From a checkpoint of a small contrastive image-text model: encoder depths [4, 7, 4].
Rows from block 6 of the image encoder of a small contrastive image-text model, named by matrix and row number. Rows with one number belong to one channel. Each number is 500 + 50 x the weight over its row's rms, rounded and kept within 0 to 999. All counts start at 0. Numbers have three digits each. After the name is the row's rms in percent of the matrix's.
After each channel's rows are labels from the 100 images, of 14976, where the channel reaches its highest value: "strongest on" is what is common among them. Only what is clearly more common there than usual is listed. The data: single toy objects rendered from many sides on busy backdrops.
# convs0: first 3x3 conv (encoder.blocks.6.convs.0.weight, 96x96x3x3, each kernel summed), inputs 0-95
# convs1: second 3x3 conv (encoder.blocks.6.convs.1.weight, 96x96x3x3, transposed, each kernel summed), outputs 0-95

convs0.85 091:434393423482493487362501447500487395544533504440443500482487517498432471514436455439519498482518419478458479460518418466494476439487522542608554398476515472454430489477509486611533450429457422543439414447521510445508523447542468500441548418527484426481505524519525417490488385528490471502
convs1.85 109:538519521483487533525504495511489472501510459428546475534576426534388431538476495570379496400491479454405486483466513495422425519504543429411475594445530438534520431468556468417456584449525476508483525493508553376452435522433447491446574528540504479554545551563562418467484446508486538476
strongest on: pink

convs0.45 089:577433469509432399456481449509523434543501487512502533474524469478470504504434526457484561483525533499593496541453482516534446559450552505468632551438402543551478507531479541512593523475501503488486510456463383476496553450526547510448402542435541421524491393509414494356479493409476459457
convs1.45 109:550529449493561525523557546421491445475513471464508505495509477534451510459434473591439525496431494372456474479454532513445484541581453478464393498477561438568541394535447457457459531441566514471468456456435529482449409411507418509491477539425495505471552463491441413539553444634498457479
strongest on: teal

convs0.78 096:455497484519441504471582478415553475450468504494481483462499524375425499371534416471454501485442514475550473498491532498410494509543493463443517467524478453447489511533531496452403461561381434475459481513576459495494569498584391417539476512465528556562372534531430476475463564460539457567
convs1.78 088:531483502558554566525430476499513510520431482568473461503532508525512562449436578493554533566519419475426491470552559511544583467467387561511575453499450520506509568539494512549614510562441420498565552498502480591556422578386581593547539567500508451528453495538455502539505574556479474487
strongest on: orange; candle

convs0.27 117:483495516529438438482535408421451488585457445311457384516469546502415484435590491500542427480522508449497475495517510458494561559445455524501552421451468507458552476499564544537458462494480531505516492478481568429579438543396539510561424470498457389495509467514487526484477489499467506423
convs1.27 080:499572472511459489509477433534565547476502464569507547509523494439552516492451476476445454573493527604570529464533507499387501426564525490581402648543579422507487495541493430484563501461500491500544555549547557480469442436487525456459496426605547539509504565482457535462484401460587417513
strongest on: brown

convs0.68 099:615551486503519581566475479439468490562398476489502421518516630450456495485567497595531480490545533464551489574542465435548553503510496483534598512472452514481464488476542483448511546472551549544496504431473479474622452553429651573493521586471490470453486484484390456478494494543535459493
convs1.68 094:491456466570590500487546423423543524475430468493477489455488406523484544483398391416420524561399514500399481447525554470415495525434457576545532502568565411467524450543523513518592440486527482488511468521451578501411546410507506467502447513449547488468524472435481475468583513464538517458
strongest on: flower; house

convs0.29 090:485506507509493507523476498499536561476454464509477432437432467535480484539464528483470445495424528451606549574413493490408400478555548465417512477439499535553457532540586528365550536583502367440495550524456490434541498530501497583502481604501513525513566416574446582561461500457509510499
convs1.29 098:488511423534522527583525512515465518445443492507497520489445529478539538507375471451421544438493501521490537449479484514495450437423561606475479484484568433516474528563450436450485442498576501473587531530506510654435549415535493547496516510500520469484567450421490488465583516615628507434
strongest on: brown

convs0.42 074:431467553496442436378419492408597505429476498502470466439481487560456466474466527440536471522447459493568491513459506471498543533343457447468518432407443553503505541422562526441464464502465525491540494509457433495429524604471498473525430551489587501454544455521442554574488562506424530463
convs1.42 100:426369463466388487526521515527443469515478526440422543563518543495472431532594464455438610426495457535418567542501523451524516433508558436524502470530470487492486561429525387473494480478584565465564466603499516500573488415508461464492477454503471430474534484444529547511581490453578467503
strongest on: orange

convs0.12 077:501452481466510528399501508496432471503512427458467509533438608502428503495394481504489470451434396452511461447543444459559449468498477459558504400438497413463486456469428478552405436438504534497513474472500439440530499548573568511409537439543470394507419477569514481499512393495545433510
convs1.12 105:487411519543418530522452521520501483559534466495583475370573474537448492555461530533408425372489498564463504492553496520470427489461468537480527499425547442513414478568530494447562514452515416482562540530480537383465449499452465521464580473586523490530560549468571424446580521507478568504
strongest on: ice cream

convs0.59 102:508373543486349404475553509527440519568494498510482487496446600432462499480510571445550515524466516443488464498517527430516523565460424517523554486493414555509461426509494541513526536525510458518448521534523392423650530524428483546522380510524511462453442489565499548419495496527491497540
convs1.59 103:415562487511577504495504503466580507420517487578523481462512419510492533490424359490408543513507495505498473456442547495453358371518517550474442650523558437533514493524481504473569458485514482476548496481480517499443428443531571440527461576466557524470507444507399476469536476548485536488
strongest on: level; orange; chair

convs0.74 087:555442470469479485415460495552484428523561484504473500473448629472523503520380498515416432478440486488585550491585498467441564582461483453512538451444521531468491469504412512393487440420560535498517447529503501459472559575525579443476471446523486419405408509548449402480494497520556455491
convs1.74 120:541433529537451580432514488441520516542559470471509553491509480556411549530452571458422452407418554528459475499490466496511460495483367510559496486444523459488495541555546527460562501425589467484530437538412581445455449485561495549501497555514550458512564513444462411410593524409444535448
strongest on: dumbbell

convs0.54 106:595484482482486537462531486459439515528483479493453420479486448432365463384540433490467465437394483503480487522484496474439416492516484406491533481463582486428471458519538538450389459497394465515409505467486570441469459471449454452542449485529431449549443456519499468419497465474510405429
convs1.54 101:530568524521513494510533485526485561524481493526522488460528562432508484413507530489494454489472489463448503367572546533511571487463343501506453546449480441491479471545470529582597435509471589496567542537480459573564438588437528598496533484526423465580460550482452533508500476564444389581
strongest on: flower

convs0.15 102:508580574524566476480404525463538610484476593452571518492528526489505506514560571421467527446508510563546540501587463533575541446564487505552506472432544484531541535525508585469551501463541575565547510531446560532512505497517676549547533411529605495532488510600434524490524516509511538470
convs1.15 110:431571512498473520500528443479458425445435487525439459426536550483603424483426440469500573615459429470541461459495431515482562415419484497589499499573457476444430455494535468590515455417531399448479487493562483550462523498446489508395456536442444519403475486476473531453505545547529512490
strongest on: orange; snowman

convs0.11 121:578509499514473482479576454473505413427555454503459492494511523472385512527505520516445513435544555481579512527591505535424499518467543562438577506413471515430500519460508518462504537491477465501485432498431441447517522525383458420486460604380449386570495483503498468437473483533450481632
convs1.11 095:354484512504532520466530545484419495462536549532477496515473437596523481560438470488485554579461507500431546446530480502544521465522518477532432471531515480427567441446534502393317470533507520481604380528541578506394565505456547528518551517456502563539482555493484521475534492545517529458
strongest on: teal; ladder

convs0.71 089:445434518445507427388414512463481463500442466477510490573492554527488481478516480415462509498461475501380463472410510453472545432457401452512494392506446460472527525464494460525478593507514528535499518487423464463386414412548524494447467377524533479465509458561529459399515463563575488488
convs1.71 091:500547466574528509638535473455502416440452564465495562427521500507593542502462478457411622440521464493551541514506534493423438412464551473449558427453573526493513526504543534521512443462495444504501488449454544582407442520426513504500528473490496514492595493405592480501457510416525548569
strongest on: from above; red

convs0.63 085:390504466454413403473441492612580385464558471463540422471499416475481543544425499545536498385523537428509491470503466495491469481469518520529501448416394511413452506491531438548502485479509476472468537504514433586449600448542469435460435513416508463541480546450452465499448493451464504474
convs1.63 089:448522490469459542560624454496441471478530530495505525468453573495462472568512409450508536477582529533590454571477516446515582456471522418464482554453500584474516498420549468316448461587551513536419502543490553542422539495447485497559469497555480490419575460455496534498476498579519504468
strongest on: orange

convs0.35 132:553468415480442372478477464446514493544424494475503465490470462498460509462592478455493470423448513522466520510489515425526509577483415509476539471412445503502448587526411502575511488476422549465475521542424482515572512375532532477519380422466512453474452356469467466483460546479435504441
convs1.35 090:439543428490462433466536482552481453465569585476444476561496507547554421559477487503501599550443535432535533455517460502421546431459503502584480540542538517459560379466544478502551541510573496443481429432493506478472454442425490492445381446472426424489513508454488522518481385560605496487
strongest on: metallic

convs0.90 089:488475474448432443527424436468466503508472452384434517492520587430423467455473508515451428487542457469519521480443551522421505532491466519509394502497456447533461486548532424613561492571527531478431497475534541434501472503459524585423350554528495389494518496529506486447564427487497403486
convs1.90 102:565545473507468460408481476537460503469513501516519508550540469475550559587456575463458515537486577524507490472521435525381483381523458575556451483479599455557514511629438540518513565429510455502521589489440568504450503466401461391531491543515494522568542582504451434589505493523490549461
strongest on: orange

convs0.28 086:481574528449518472521497514475479492467489518526499535458621570505426524478486455593527527522457533496571548588577530490418454508601564457492583538447444502577537527528583520482484549490599533512478536490457526442524544424452560602500594462531534527521488451491575574490488550634574474554
convs1.28 102:510482429481490451466593455505494545437477454444495488503535490475495493472359431448435544517528465420536493446478497468417523470409487544530439557519531428506510462545509418418433446535396472453469558498438469558378525496394530434489409509509463464458506427478477520476460440553533453410
strongest on: orange

convs0.34 067:480500434478428404479486482532443361465480446524449451515398517443394545474398495428549427536471537498535509485480444475442506506506515501496555421462431512497469508446461489510588492553527490444438459497535363428460509463458481562418528388470495443459489436501471410436472509502482525530
convs1.34 093:473500505502519417498448565511500498432492480497577527524584423562591551486511474629482541388452518490448513492566543589450491544458501510361503514475524406563526441622526525512482480455532481520470499577497563535444495417557433383518468587492527518540514518496555464501561496525502476445
strongest on: teal